{"horizontal_flip": false, "tokenizer": "char", "encoder_fused_qkv": true, "steps": 4100}
Rows from block 5 of the image encoder of a small encoder-decoder image transcriber, named by matrix and row number. Rows with one number within an expert belong to one neuron, the router's apart. Each number is 200 + 20 x the weight over its row's rms, rounded and kept within 0 to 999. All counts start at 0.
Before each expert's rows are labels from the 100 images, of 14976, where the router gives the expert most weight on average: "responds to" is what is common among them. Only what is clearly more common there than usual is listed. The data: analogue clock faces. In brackets: how many of the 100.
# router: slot weights (encoder.blocks.5.mlp.router.weight, 8x192, trained with AdamW), inputs 0-191
# up: expert up (encoder.blocks.5.mlp.up, 4x48x192), inputs 0-191
# down: expert down (encoder.blocks.5.mlp.down, 4x192x48, transposed), outputs 0-191

# expert 3
responds to: dark face (100)
router.6,164,227,203,210,176,187,216,183,165,184,243,193,180,202,194,219,226,241,199,226,170,212,221,216,199,185,199,250,201,217,200,205,200,212,189,189,216,215,193,222,188,179,189,194,203,185,200,188,193,204,204,221,174,182,200,214,184,197,186,183,177,224,212,213,205,239,191,205,191,170,204,255,176,208,193,184,179,224,198,207,209,187,186,189,169,224,190,215,240,214,205,198,202,166,163,212,222,156,186,210,201,162,163,168,188,183,233,181,214,199,230,174,188,230,204,171,212,225,199,195,181,206,202,189,249,215,202,233,217,195,229,261,222,237,200,229,205,208,215,197,234,204,209,174,184,203,219,234,203,200,220,216,194,255,215,202,191,204,204,208,201,204,223,208,209,183,202,184,230,172,187,208,219,202,187,180,211,193,213,204,181,206,200,168,186,197,189,198,201,195,176,221
router.7,207,175,202,173,204,157,199,209,198,231,172,170,193,192,228,200,186,211,184,222,185,231,161,222,211,215,180,204,209,190,189,207,213,203,216,199,234,243,201,181,197,204,195,178,247,211,191,228,189,224,207,176,174,212,169,186,223,185,227,184,181,184,213,204,229,168,218,214,191,176,185,187,209,201,186,215,222,194,205,213,220,200,214,172,187,175,206,208,188,180,210,192,193,185,207,227,197,230,215,190,216,239,199,197,210,161,211,217,217,166,202,226,204,195,194,210,196,192,179,244,205,179,180,188,226,213,180,193,166,194,176,181,169,207,207,180,181,211,205,214,169,214,204,214,192,218,210,193,145,177,161,210,197,253,197,187,190,191,172,215,227,208,204,173,212,225,243,180,237,167,178,214,208,200,211,215,178,195,211,197,206,227,238,200,178,219,226,230,215,224,197,223
up.0,173,203,200,209,195,220,221,222,223,183,235,206,213,202,232,219,200,206,157,187,222,173,162,212,208,204,194,211,209,211,249,205,198,181,205,191,219,190,199,218,227,222,206,218,168,201,187,201,176,177,214,192,222,210,173,205,215,184,215,179,217,239,201,205,208,193,209,191,172,200,186,226,211,179,194,144,170,197,212,211,182,186,191,209,206,178,179,213,169,223,187,218,164,170,179,198,216,197,247,186,179,205,207,223,165,226,171,247,218,218,180,192,159,215,227,191,166,209,204,153,180,222,184,188,200,217,185,212,207,204,201,166,215,194,225,184,242,176,214,188,199,191,234,185,197,182,225,188,211,207,182,184,243,201,213,207,149,213,190,206,207,180,199,217,199,211,210,182,234,199,189,201,195,176,212,183,186,182,217,212,178,177,230,214,200,203,153,198,199,191,208,213
down.0,221,212,193,193,186,190,180,185,200,221,172,199,174,196,189,211,277,188,189,230,197,220,182,150,179,193,226,179,199,200,197,202,185,192,195,175,209,197,215,199,222,243,209,209,194,167,211,179,193,183,188,210,206,145,205,180,216,237,181,194,184,204,197,172,214,214,189,218,199,231,192,181,199,205,219,178,241,233,239,197,214,189,191,187,215,184,215,206,211,193,184,177,216,183,208,185,209,188,170,217,210,229,218,194,213,177,210,224,206,210,205,182,245,199,210,202,176,195,229,230,197,203,202,220,221,212,213,175,182,152,194,188,251,192,213,214,202,217,190,189,199,192,187,227,206,246,197,218,194,170,217,217,209,207,211,213,199,225,202,174,165,215,207,196,217,212,218,209,197,173,225,189,209,250,195,200,195,223,185,202,227,264,183,194,179,207,202,190,219,213,178,184
up.1,222,193,223,179,191,186,252,197,232,198,166,223,194,208,221,197,199,208,216,205,189,219,198,227,251,194,192,155,195,191,204,169,193,190,192,165,203,229,164,178,205,209,173,188,199,211,170,223,158,209,215,140,213,199,155,188,201,179,195,204,191,183,195,193,226,224,197,189,224,189,187,197,203,197,189,202,215,181,219,179,203,200,254,191,173,198,240,203,186,206,209,202,234,193,232,183,201,176,161,206,189,190,217,214,163,205,193,268,231,197,180,192,175,174,199,213,222,214,223,222,205,185,194,180,188,198,188,162,200,221,191,165,213,205,191,187,207,189,217,191,205,200,203,202,192,177,230,195,230,190,197,203,196,202,211,210,178,199,158,217,212,200,195,243,190,213,202,208,212,194,217,197,182,188,233,220,220,169,182,202,242,206,195,203,211,174,192,188,218,217,215,206
down.1,251,200,174,209,216,172,208,201,176,208,182,201,221,195,189,220,190,207,186,171,198,195,207,174,193,231,212,242,210,220,215,273,186,196,197,211,172,168,218,231,185,197,212,181,191,166,218,213,229,228,170,248,193,190,233,165,201,163,248,215,214,199,199,209,229,214,193,189,187,180,183,216,180,187,217,180,224,221,197,222,207,198,222,214,189,210,195,214,170,208,200,213,177,181,190,185,177,234,233,183,220,214,191,187,192,171,220,183,205,200,164,181,200,210,192,231,202,227,214,187,147,183,187,213,204,218,221,212,219,197,197,181,211,188,222,187,176,194,175,213,190,232,216,228,209,197,179,160,214,201,192,196,198,211,191,211,180,162,191,204,183,189,196,204,214,212,200,186,156,171,218,188,193,189,192,173,205,180,224,203,210,210,174,205,197,222,221,204,160,201,206,219
up.2,194,182,219,213,209,191,204,193,220,186,197,196,176,168,198,207,257,218,170,210,174,183,198,185,183,205,218,237,215,203,200,229,211,223,198,210,209,235,202,202,193,183,209,183,213,163,178,193,196,202,202,210,199,224,216,223,203,230,192,187,215,168,202,246,221,213,207,223,227,227,192,186,178,183,177,223,187,209,175,175,214,226,203,215,226,207,206,199,223,190,213,233,216,207,213,182,203,166,200,195,233,167,174,208,208,219,178,204,180,199,213,195,180,183,220,190,194,201,198,224,193,218,251,193,199,240,191,197,165,206,181,209,222,171,177,163,214,242,223,212,204,200,184,219,181,179,204,196,191,222,180,185,203,194,227,160,211,208,198,229,203,198,224,180,200,221,191,176,198,233,179,189,168,206,193,217,170,258,221,223,167,206,201,204,180,246,230,183,234,216,179,192
down.2,194,221,190,170,209,234,166,177,174,186,196,208,207,180,214,178,192,213,194,183,205,205,243,154,217,185,181,175,205,164,213,192,213,190,196,221,159,203,198,195,171,193,179,242,204,202,230,209,195,186,179,150,196,178,195,192,214,177,188,199,195,193,196,195,171,198,205,217,213,205,203,188,193,188,219,186,155,183,232,228,253,197,206,233,226,210,224,167,209,192,199,201,195,241,180,219,184,154,194,182,201,224,207,198,183,199,187,193,202,207,214,221,173,204,179,239,241,225,219,238,225,148,212,214,206,220,205,196,208,194,206,214,209,189,209,227,205,212,187,223,190,176,202,184,185,194,194,226,200,179,219,206,227,222,171,222,183,228,238,187,215,188,202,207,195,234,209,214,227,197,218,182,222,213,184,229,250,208,205,210,227,186,212,203,186,195,224,195,182,217,189,207
up.3,216,199,200,185,186,171,229,196,210,204,193,178,193,222,211,209,212,186,207,206,204,200,180,177,228,234,172,178,193,186,212,150,210,178,219,181,207,240,218,197,195,165,164,203,218,204,187,222,215,222,191,154,177,213,207,197,225,201,164,173,201,179,197,195,206,200,215,191,213,220,204,197,257,182,220,183,237,196,221,192,188,248,199,210,198,216,202,236,222,216,182,178,203,181,242,198,190,235,206,200,163,218,205,198,219,212,184,147,199,210,203,213,195,174,214,181,199,177,197,199,181,202,210,202,194,204,211,189,189,219,217,203,200,161,204,146,217,191,198,245,204,234,214,229,224,158,186,157,200,206,197,206,199,205,211,211,201,182,189,200,221,232,188,207,219,251,250,220,212,208,205,189,193,200,218,172,217,214,229,187,203,196,203,174,231,185,202,213,200,198,193,199
down.3,174,173,221,212,189,220,194,186,203,188,184,218,191,218,199,217,214,189,203,207,179,213,215,181,205,192,197,196,249,219,198,210,169,215,195,233,169,185,128,181,182,229,207,182,211,205,191,224,186,176,215,192,191,245,173,213,210,227,215,215,221,203,213,199,227,209,248,187,187,203,207,187,178,198,171,187,202,192,183,224,201,210,181,199,209,196,198,190,205,186,199,218,195,186,174,187,161,253,187,214,224,204,193,224,202,210,208,222,238,215,201,177,182,224,211,197,193,189,227,191,199,222,207,157,179,180,205,217,199,206,181,196,218,177,246,250,197,209,198,178,207,215,191,246,195,217,219,198,198,181,211,189,222,206,243,185,220,178,228,166,177,185,217,199,208,155,209,186,210,179,232,230,178,202,222,223,210,218,209,176,238,201,202,181,225,205,233,217,208,197,216,192
up.4,188,172,194,199,191,174,198,219,195,250,214,207,216,227,204,183,245,178,187,201,207,207,222,234,199,217,198,220,180,239,202,159,228,190,187,209,200,221,188,182,200,216,181,220,180,185,198,178,168,209,209,200,217,217,165,189,173,203,225,177,223,232,201,210,174,210,193,210,226,226,206,228,186,187,191,201,174,177,178,210,206,212,228,215,194,201,202,196,212,195,196,172,193,198,192,167,183,172,174,217,214,239,229,178,204,199,200,191,200,216,209,187,181,217,200,234,132,216,203,193,184,216,232,194,188,226,179,166,204,184,181,161,205,209,214,213,203,239,212,197,197,198,193,216,202,159,232,167,202,189,180,212,219,192,217,218,198,181,161,228,224,182,164,190,214,216,181,191,198,182,204,201,233,211,210,211,187,186,212,194,181,165,200,205,182,203,216,217,144,206,201,244
down.4,226,190,216,217,246,242,180,188,213,206,221,209,168,198,198,219,172,191,197,194,172,183,185,232,178,221,198,187,210,189,222,196,160,191,226,231,191,249,213,163,202,208,191,184,213,195,216,170,219,198,180,175,177,211,175,197,187,219,229,210,209,207,166,216,220,186,225,203,204,177,194,165,211,229,229,217,252,179,209,195,198,204,203,189,200,205,184,205,212,179,202,224,187,183,218,205,180,224,197,207,228,216,179,200,227,183,182,230,207,234,212,206,209,195,195,212,189,214,199,201,164,208,188,242,228,221,196,180,223,193,213,201,212,146,193,215,210,188,186,193,200,181,201,182,212,189,173,180,212,219,203,214,149,207,183,170,194,208,243,192,208,207,178,163,184,193,208,228,189,245,225,197,182,217,172,215,216,161,189,205,224,204,170,223,203,208,199,190,199,159,189,183

# expert 0
responds to: square case (79)
router.0,192,244,178,228,176,177,163,203,161,186,194,194,195,231,232,212,152,222,160,232,194,219,189,209,213,204,190,180,225,207,199,209,208,222,198,203,204,205,212,215,240,186,183,195,234,171,180,192,219,193,186,205,184,202,202,205,203,223,209,171,189,235,171,175,193,181,194,232,210,194,228,199,197,228,209,171,216,207,186,196,198,191,190,197,199,194,191,211,227,199,189,210,211,182,172,186,211,210,220,219,210,192,195,205,211,187,178,207,200,195,190,210,195,172,194,231,176,182,192,217,194,185,190,192,254,177,226,245,175,184,183,183,145,194,231,210,181,203,178,214,156,189,211,182,199,228,242,192,209,194,202,204,183,201,192,175,218,236,196,228,213,226,204,212,175,204,247,222,182,208,189,217,199,203,212,182,218,181,209,233,250,204,198,231,191,213,168,183,189,184,192,167
router.1,205,223,186,227,236,201,224,235,205,207,219,206,183,179,173,208,193,169,169,200,223,202,188,199,204,176,212,218,233,241,201,231,208,209,227,182,193,200,236,183,202,186,219,188,214,213,184,208,227,230,180,176,198,225,212,215,220,220,213,182,218,199,190,158,222,214,185,165,207,239,206,199,188,208,196,193,217,213,213,186,220,209,186,192,242,201,237,190,191,196,179,186,188,193,224,222,179,225,208,197,165,205,215,219,225,171,243,210,207,187,215,213,204,202,158,186,181,153,179,163,224,198,185,211,214,170,171,229,212,216,205,195,177,208,162,215,202,182,206,221,180,233,195,213,190,181,223,193,169,204,188,199,206,201,224,160,209,208,183,195,169,197,200,179,215,216,216,207,190,201,208,214,150,185,220,221,180,229,153,198,172,171,185,178,206,180,178,203,206,190,194,179
up.0,219,217,212,214,227,187,209,224,208,152,169,188,212,219,174,191,204,200,174,196,216,261,215,236,188,195,226,192,232,208,220,227,172,220,177,251,209,203,182,185,159,205,207,238,212,204,227,198,216,213,203,215,215,190,220,165,184,196,218,237,205,237,176,214,212,229,190,209,200,182,206,197,160,219,176,194,206,187,187,195,168,218,198,183,179,163,150,226,198,195,222,213,196,208,219,215,200,223,213,241,203,206,179,232,205,228,203,206,200,173,208,197,218,191,192,196,175,188,183,209,190,199,174,196,220,225,211,187,201,162,213,212,218,204,193,224,186,215,161,170,170,182,229,176,208,185,194,210,220,205,220,214,187,190,181,204,199,218,189,198,202,213,186,251,173,186,204,199,180,202,192,181,210,210,168,214,223,184,179,211,198,193,199,162,201,209,214,159,192,191,227,212
down.0,181,205,223,198,212,166,180,213,205,185,237,231,191,162,209,226,197,211,207,231,181,166,184,202,189,206,194,216,205,191,213,214,188,198,222,222,181,201,244,228,211,162,190,200,228,150,212,177,207,187,203,176,174,196,206,230,209,203,207,211,210,208,207,196,198,197,199,220,175,200,214,184,195,215,242,201,200,197,192,183,184,174,207,174,216,231,206,218,205,197,184,211,220,216,150,186,187,178,181,198,199,244,181,247,176,201,217,185,219,216,208,183,188,202,180,206,196,196,192,233,181,182,198,213,211,172,212,205,190,188,207,185,160,139,183,168,188,252,192,207,211,204,198,242,178,165,214,199,221,199,233,179,198,222,190,236,206,203,246,222,205,154,223,186,188,186,177,210,193,182,198,234,186,197,216,200,221,189,177,227,224,207,225,200,206,199,223,187,201,216,190,201
up.1,223,191,232,167,222,196,221,177,190,193,224,210,190,190,184,203,232,204,205,196,187,215,231,260,215,191,195,219,183,226,228,188,227,195,190,198,197,218,199,183,168,181,208,206,213,174,176,156,213,222,183,217,196,209,212,200,121,219,195,168,197,165,228,211,219,233,205,168,197,193,193,217,232,198,180,235,193,208,226,244,220,184,194,194,221,212,199,225,232,169,230,187,184,204,202,220,175,221,202,191,213,186,186,222,210,191,185,221,206,225,222,218,184,188,218,231,253,226,212,172,233,167,201,251,172,208,188,228,209,183,183,174,210,221,173,191,201,206,210,203,195,211,169,221,198,191,202,179,207,209,207,221,168,186,204,177,203,187,189,184,213,219,204,207,214,194,198,179,224,182,201,191,192,183,187,213,207,191,182,200,214,168,206,199,225,200,222,214,202,189,197,210
down.1,185,217,187,216,179,227,201,188,168,242,206,225,194,157,191,197,176,208,199,196,202,149,219,212,207,221,164,170,196,218,164,182,219,196,200,228,173,214,196,167,188,190,205,198,190,216,174,207,181,206,201,181,234,207,181,190,232,192,167,246,178,220,212,173,205,173,206,155,155,225,178,203,187,213,175,242,201,219,199,226,192,191,224,204,196,178,264,184,214,207,174,180,194,217,209,184,184,160,243,205,207,206,173,161,202,215,234,205,198,169,227,203,210,165,188,196,192,193,188,214,203,205,207,225,222,201,207,180,221,209,199,223,185,225,181,200,162,190,224,198,185,198,220,213,210,212,206,217,169,181,198,203,227,228,223,179,221,225,196,183,199,205,199,192,215,213,202,196,190,211,194,215,203,209,228,198,207,180,202,200,203,185,224,230,220,241,196,203,201,185,193,214
up.2,181,222,248,219,225,200,175,227,175,210,197,181,204,210,160,223,215,217,227,183,217,225,219,180,210,204,191,206,178,196,184,186,209,204,196,216,186,182,199,203,168,206,195,220,195,199,164,217,166,215,200,225,196,202,184,228,209,202,190,194,233,197,201,224,181,179,192,192,191,217,177,201,191,232,195,204,166,174,151,174,208,203,252,229,194,153,186,186,203,201,229,193,222,177,198,139,161,195,193,232,197,207,209,225,209,236,225,194,165,191,196,192,214,227,239,213,209,185,165,196,197,216,181,178,163,196,186,149,200,210,197,182,205,204,185,186,232,198,194,183,229,208,189,186,200,216,200,201,187,219,185,209,201,193,191,207,224,171,188,180,223,178,205,190,197,194,170,201,219,225,167,199,199,218,222,183,190,198,229,178,189,187,221,167,197,197,248,193,202,197,216,222
down.2,197,195,216,196,195,174,225,190,201,165,153,184,183,234,174,142,201,197,207,251,221,212,177,176,192,151,189,211,172,215,173,195,207,219,216,211,195,181,193,210,204,177,225,210,172,204,172,197,189,194,202,148,197,202,211,224,204,174,203,206,195,181,201,184,206,205,180,211,208,202,218,198,176,220,228,201,196,230,224,214,207,198,165,176,184,202,222,221,192,207,216,198,170,196,218,208,201,218,196,228,204,196,204,194,161,196,228,224,207,212,180,227,208,204,200,181,214,211,210,213,205,204,186,185,198,188,249,189,189,221,210,220,172,166,158,191,209,173,203,183,228,198,200,225,220,167,224,188,192,234,208,202,212,166,230,208,208,230,206,227,177,183,214,180,216,236,201,234,219,212,244,171,196,163,182,210,197,212,176,215,215,225,194,209,188,195,190,183,154,213,187,203
up.3,220,200,191,229,208,187,181,201,194,154,182,204,192,184,207,167,191,216,219,187,212,219,193,221,220,212,179,221,193,226,188,212,195,185,180,199,189,203,195,203,211,203,214,175,201,164,224,202,197,181,179,211,228,161,201,192,212,237,197,163,176,199,175,182,153,227,180,208,226,215,227,223,199,212,208,229,210,185,199,200,209,206,194,179,198,201,190,222,167,207,228,220,199,203,193,187,196,196,210,196,176,220,175,222,179,191,242,190,177,183,230,189,213,188,184,185,200,195,204,215,213,201,188,188,202,187,223,168,203,172,181,193,202,194,172,219,213,218,184,241,199,198,188,180,200,199,227,160,181,161,178,237,220,196,164,172,203,246,201,206,142,194,195,197,199,163,224,226,174,182,183,211,181,191,188,239,199,212,216,162,220,215,214,178,247,222,244,200,207,189,200,233
down.3,200,201,228,197,177,194,184,193,183,201,220,232,163,224,191,218,175,218,231,194,198,210,203,201,210,205,207,190,219,220,192,190,181,216,248,198,216,218,149,174,183,209,185,184,205,195,202,193,218,157,213,195,219,224,223,192,181,218,202,192,212,202,184,232,194,205,175,210,174,171,211,233,200,205,192,230,193,211,202,207,207,185,179,212,218,198,199,216,208,213,197,189,191,196,210,173,206,208,165,214,206,186,185,186,177,178,193,209,174,209,213,200,197,217,178,136,191,197,237,179,212,184,171,208,199,225,194,206,210,144,231,212,182,214,159,196,231,172,203,187,215,238,205,257,203,188,193,217,191,198,204,178,196,187,234,182,224,197,205,198,181,222,207,199,182,174,232,184,183,204,175,215,214,200,208,214,239,208,222,236,185,172,200,207,156,201,205,191,254,181,240,176
up.4,184,215,219,224,184,227,240,193,202,188,207,227,205,225,165,194,207,217,206,219,216,189,199,211,205,212,195,174,191,196,225,196,199,254,234,200,208,226,180,206,192,202,224,190,180,173,223,212,173,204,235,199,190,184,224,195,162,225,214,194,191,169,200,211,218,192,210,185,173,219,196,209,206,209,194,217,162,192,211,175,227,183,231,187,205,226,193,227,214,205,219,172,237,178,186,201,195,203,148,167,178,177,193,186,208,170,164,215,195,227,158,190,197,220,176,219,205,211,193,203,203,200,190,213,190,182,234,217,214,179,199,191,176,217,191,235,216,185,192,212,209,197,201,180,221,180,207,188,194,192,178,218,179,259,198,190,163,190,179,199,183,232,185,215,181,200,218,229,163,191,180,189,217,235,217,223,227,203,204,199,222,203,233,254,184,201,207,215,174,217,204,162
down.4,216,195,231,187,195,173,196,220,183,219,207,173,181,191,194,191,163,216,185,196,204,167,224,204,202,244,193,195,175,186,196,179,191,196,227,197,222,179,189,215,200,210,168,207,174,184,219,231,205,169,201,225,217,184,194,198,190,208,241,212,188,201,240,194,200,201,208,189,175,176,206,208,195,202,196,232,219,240,209,207,175,219,195,219,175,190,184,203,248,210,201,188,196,207,202,211,202,199,207,244,173,185,217,190,155,217,189,210,208,209,194,218,194,244,210,194,201,244,197,200,203,175,202,204,215,199,177,166,212,204,182,215,201,233,198,191,191,191,227,200,167,198,186,227,220,233,184,185,211,200,193,189,223,190,181,186,200,199,247,171,241,187,160,174,166,187,207,215,229,193,186,177,209,235,226,214,230,189,199,183,165,203,240,245,163,204,193,173,235,173,193,201

# expert 2
responds to: square case (83); dark face (64)
router.4,194,203,175,172,207,206,190,182,227,183,148,187,192,173,185,187,183,179,200,221,204,164,216,192,212,232,193,199,229,212,161,211,201,214,176,198,201,207,189,175,222,168,230,188,221,203,212,198,194,197,210,222,203,195,198,199,242,198,170,225,164,200,138,233,207,211,193,202,205,199,244,198,249,235,211,229,205,194,199,226,176,198,218,204,207,182,210,217,209,199,210,205,182,222,185,176,214,231,227,210,184,179,195,228,207,196,161,157,178,172,216,189,268,218,180,214,220,247,214,208,225,207,181,229,193,226,192,176,215,222,207,185,191,177,192,230,181,207,209,216,222,224,195,225,186,205,189,204,196,191,184,188,211,203,193,198,205,216,182,205,189,205,202,143,190,189,218,221,195,202,200,198,227,213,200,174,224,193,177,197,210,218,199,213,196,205,204,165,181,201,172,199
router.5,221,179,210,194,194,204,154,248,205,223,202,224,208,218,204,217,187,183,173,211,219,226,202,199,191,217,201,181,196,206,198,188,222,186,190,231,197,199,227,211,183,177,197,177,197,220,206,163,218,182,181,205,200,202,162,174,175,244,191,203,238,210,180,222,209,193,180,182,199,198,219,186,187,181,215,203,181,187,151,174,172,212,181,213,159,177,176,171,207,217,184,205,209,225,230,181,237,177,213,158,239,203,209,177,203,202,191,198,169,172,149,189,196,193,199,226,181,172,230,196,177,190,217,157,200,222,189,191,206,175,213,195,193,198,216,175,197,191,174,206,211,189,201,244,225,176,190,191,161,173,171,193,190,158,206,189,155,202,214,202,238,200,214,198,186,195,197,194,180,194,220,191,198,181,184,200,204,227,180,198,167,206,212,214,233,188,200,173,208,216,190,205
up.0,175,187,215,193,200,195,204,202,205,198,229,170,190,187,159,223,223,195,217,200,170,197,206,210,209,205,214,163,189,186,186,199,181,181,184,192,192,218,184,201,168,207,172,231,213,200,223,192,196,196,200,254,190,187,185,184,185,183,184,181,178,172,197,205,194,196,213,218,170,184,231,216,198,200,192,195,199,211,194,199,215,200,245,209,204,214,193,223,226,163,193,204,208,188,187,217,194,193,247,197,223,203,198,204,195,181,182,159,222,218,230,219,203,194,237,211,202,202,218,221,229,219,185,242,175,178,206,193,170,210,228,185,191,213,229,245,176,226,235,182,223,160,173,194,206,180,188,178,170,190,216,167,221,195,177,212,175,227,222,220,219,186,161,208,173,199,223,188,242,190,211,172,217,205,202,200,233,194,197,171,206,196,201,181,155,193,245,212,239,197,182,187
down.0,228,206,206,218,181,207,202,186,158,234,221,202,171,206,180,214,191,193,204,181,173,212,204,215,170,201,178,229,223,217,213,218,211,187,212,203,197,199,231,221,193,199,215,181,201,204,211,216,218,177,206,205,198,179,226,178,226,158,185,199,184,186,233,191,179,190,194,204,193,211,170,201,237,187,229,188,181,197,204,190,191,227,193,224,214,167,233,225,159,193,202,177,154,225,202,200,244,196,201,182,190,206,179,183,178,202,210,166,235,198,171,192,147,202,190,224,196,199,215,204,202,179,196,194,226,174,201,167,184,192,195,198,181,176,197,155,195,183,180,175,168,211,220,193,208,217,194,213,205,222,190,211,198,214,216,161,216,167,273,200,209,184,231,205,229,159,180,191,214,200,207,170,201,186,206,214,166,187,177,189,202,193,216,203,184,230,198,230,215,212,187,183
up.1,177,204,218,194,190,213,220,248,210,173,199,195,191,209,195,202,188,164,175,180,222,182,201,199,219,222,196,188,203,210,195,205,206,234,199,222,176,199,178,218,204,211,211,183,179,198,175,173,246,223,174,211,225,187,197,196,202,214,209,191,195,215,210,223,253,201,208,210,214,172,228,168,179,165,173,224,222,185,183,221,194,233,213,209,191,165,180,206,208,223,186,184,205,213,201,208,166,216,238,204,182,191,215,216,165,219,194,210,175,215,214,215,201,192,242,210,192,239,204,197,169,198,156,206,203,222,220,189,207,152,187,188,180,196,220,237,186,188,193,209,187,199,234,191,221,216,194,219,196,156,182,246,195,188,178,185,165,207,192,186,155,201,203,204,200,178,247,190,157,159,174,194,181,172,195,192,206,219,195,189,185,195,201,190,193,178,198,186,176,188,184,204
down.1,163,169,230,203,207,195,187,173,185,194,204,186,176,203,183,178,205,199,183,195,212,170,185,246,226,185,175,220,206,198,201,237,219,171,198,165,189,234,149,212,181,208,214,201,182,239,189,202,181,197,219,176,198,175,192,207,208,193,204,199,203,175,194,205,197,228,173,192,233,215,188,216,169,178,160,239,197,235,201,198,208,177,224,191,215,171,223,208,220,210,194,184,178,219,199,186,207,252,225,206,173,200,211,211,186,206,204,200,184,174,208,167,191,170,198,170,237,224,194,216,219,191,177,202,216,195,209,193,204,216,201,210,193,210,212,169,169,198,198,185,219,168,197,237,189,232,198,207,195,203,206,205,177,149,219,184,222,167,179,174,179,212,203,229,206,208,186,182,234,186,217,215,217,189,148,193,225,189,183,189,185,216,195,210,218,181,184,191,209,189,245,215
up.2,196,205,166,221,212,207,168,192,214,214,198,219,192,200,174,193,199,169,213,207,185,228,187,253,193,198,160,169,191,175,196,160,210,192,201,199,191,239,199,198,192,213,183,224,225,234,206,218,180,207,190,184,197,178,212,221,199,189,186,215,242,151,212,179,175,195,217,238,183,186,184,192,248,229,170,188,220,226,209,200,179,190,202,196,223,211,143,220,213,189,200,209,173,219,196,205,198,184,180,207,179,197,182,214,154,224,204,180,202,212,206,167,230,196,170,233,243,185,213,189,227,184,183,198,195,186,195,205,184,189,205,188,174,161,211,256,196,202,209,193,200,221,201,173,182,210,149,182,201,187,211,212,212,198,214,216,192,223,214,187,204,187,191,189,167,201,189,219,240,207,165,195,195,220,231,185,194,209,215,205,220,200,216,235,213,211,206,199,198,212,192,208
down.2,187,235,218,186,201,200,169,172,188,189,199,186,207,210,198,189,225,187,191,201,221,204,198,224,177,215,191,233,211,188,229,147,224,206,200,202,201,249,217,160,185,163,209,241,221,201,202,190,220,205,211,204,188,238,192,186,195,206,188,190,187,200,175,230,176,193,216,194,179,191,193,204,216,213,246,196,198,225,193,162,189,202,211,199,219,205,216,194,162,188,191,216,218,213,174,225,205,191,190,185,205,202,184,214,225,180,183,203,181,199,180,212,205,211,202,235,195,184,213,187,196,150,207,207,205,217,142,192,227,195,203,206,204,206,204,141,152,259,171,238,201,214,252,165,197,198,197,207,217,218,226,197,192,218,233,182,199,209,194,254,197,165,204,180,210,213,209,203,204,189,197,202,197,191,198,192,195,209,172,198,212,186,184,204,172,176,174,207,191,215,188,197
up.3,175,189,192,203,222,217,202,217,184,186,219,213,163,193,197,197,206,229,223,187,156,178,170,178,173,186,223,159,187,216,204,179,204,181,206,198,210,216,168,201,178,220,185,171,224,205,225,204,176,233,209,210,202,203,210,184,176,190,247,182,208,186,238,213,180,196,232,207,220,195,240,187,199,183,201,161,156,220,212,212,193,203,196,164,213,186,184,159,222,214,178,184,211,213,205,172,183,209,194,177,204,213,217,212,207,201,220,236,177,246,198,166,205,229,202,221,222,186,209,187,182,171,178,204,196,180,186,147,212,167,202,203,216,223,219,193,188,201,176,183,185,182,200,189,202,222,200,201,185,192,225,234,170,181,196,271,173,187,181,183,194,185,207,201,197,214,198,186,204,197,222,186,203,179,205,228,181,209,180,201,215,177,200,188,193,221,215,206,218,179,164,194
down.3,181,222,169,206,185,202,231,180,193,187,203,218,172,234,168,159,179,190,186,173,196,214,199,227,194,185,189,238,174,207,194,226,211,221,176,180,205,170,195,213,235,203,199,216,202,194,203,202,182,212,205,207,187,198,165,202,188,239,217,170,184,209,187,211,205,177,168,224,218,231,207,226,222,181,186,207,209,251,199,209,220,193,185,229,211,214,192,212,195,186,249,213,192,234,191,214,201,190,230,213,199,188,221,207,178,206,195,200,223,194,188,237,181,193,194,179,186,181,174,216,161,202,197,185,175,212,161,207,224,212,178,182,190,213,200,180,201,159,194,205,212,232,229,192,223,193,215,190,213,212,209,222,194,223,188,187,207,210,211,253,222,234,183,197,194,196,205,178,155,188,201,227,228,196,200,205,187,234,227,226,182,200,188,200,190,175,209,153,167,225,216,238
up.4,203,198,227,222,211,230,195,194,207,208,179,181,193,180,193,169,152,178,163,186,221,185,157,190,151,204,197,211,202,190,204,195,184,191,201,228,188,200,213,171,177,174,217,225,225,203,206,221,216,208,221,187,159,197,215,227,231,178,235,201,181,189,175,208,179,217,219,202,223,183,184,169,198,188,203,204,243,215,180,177,169,186,204,206,194,178,208,176,201,213,180,198,177,181,197,188,167,248,179,228,217,187,211,185,185,214,168,212,200,181,196,214,202,193,214,213,232,216,209,227,213,203,208,217,221,224,224,199,167,203,156,232,236,147,176,198,189,229,206,202,187,219,190,204,166,191,204,208,194,233,206,141,215,206,219,211,233,232,233,185,213,195,193,207,199,193,178,213,181,215,208,191,193,214,215,186,178,179,213,185,192,231,202,205,204,232,216,189,204,185,197,185
down.4,177,234,219,197,226,223,193,197,178,198,233,170,217,230,216,279,185,186,206,217,200,198,190,213,203,183,188,171,225,156,205,210,169,159,212,203,223,201,212,215,204,234,209,182,192,233,199,199,176,204,193,191,205,204,189,197,226,223,196,166,164,186,225,179,176,220,209,216,200,195,190,235,208,216,195,209,208,196,208,195,200,187,195,210,212,175,183,195,205,178,216,200,199,167,211,173,191,191,177,177,188,208,195,196,218,210,191,195,208,193,192,196,235,208,214,226,173,226,189,192,218,215,189,205,212,186,174,212,210,178,216,217,189,206,205,175,188,261,201,217,197,217,206,235,196,188,146,209,233,178,182,170,229,214,154,227,183,210,207,223,246,180,191,182,197,215,206,191,204,207,175,209,212,220,232,200,240,216,201,187,209,211,208,239,202,188,199,234,223,220,176,183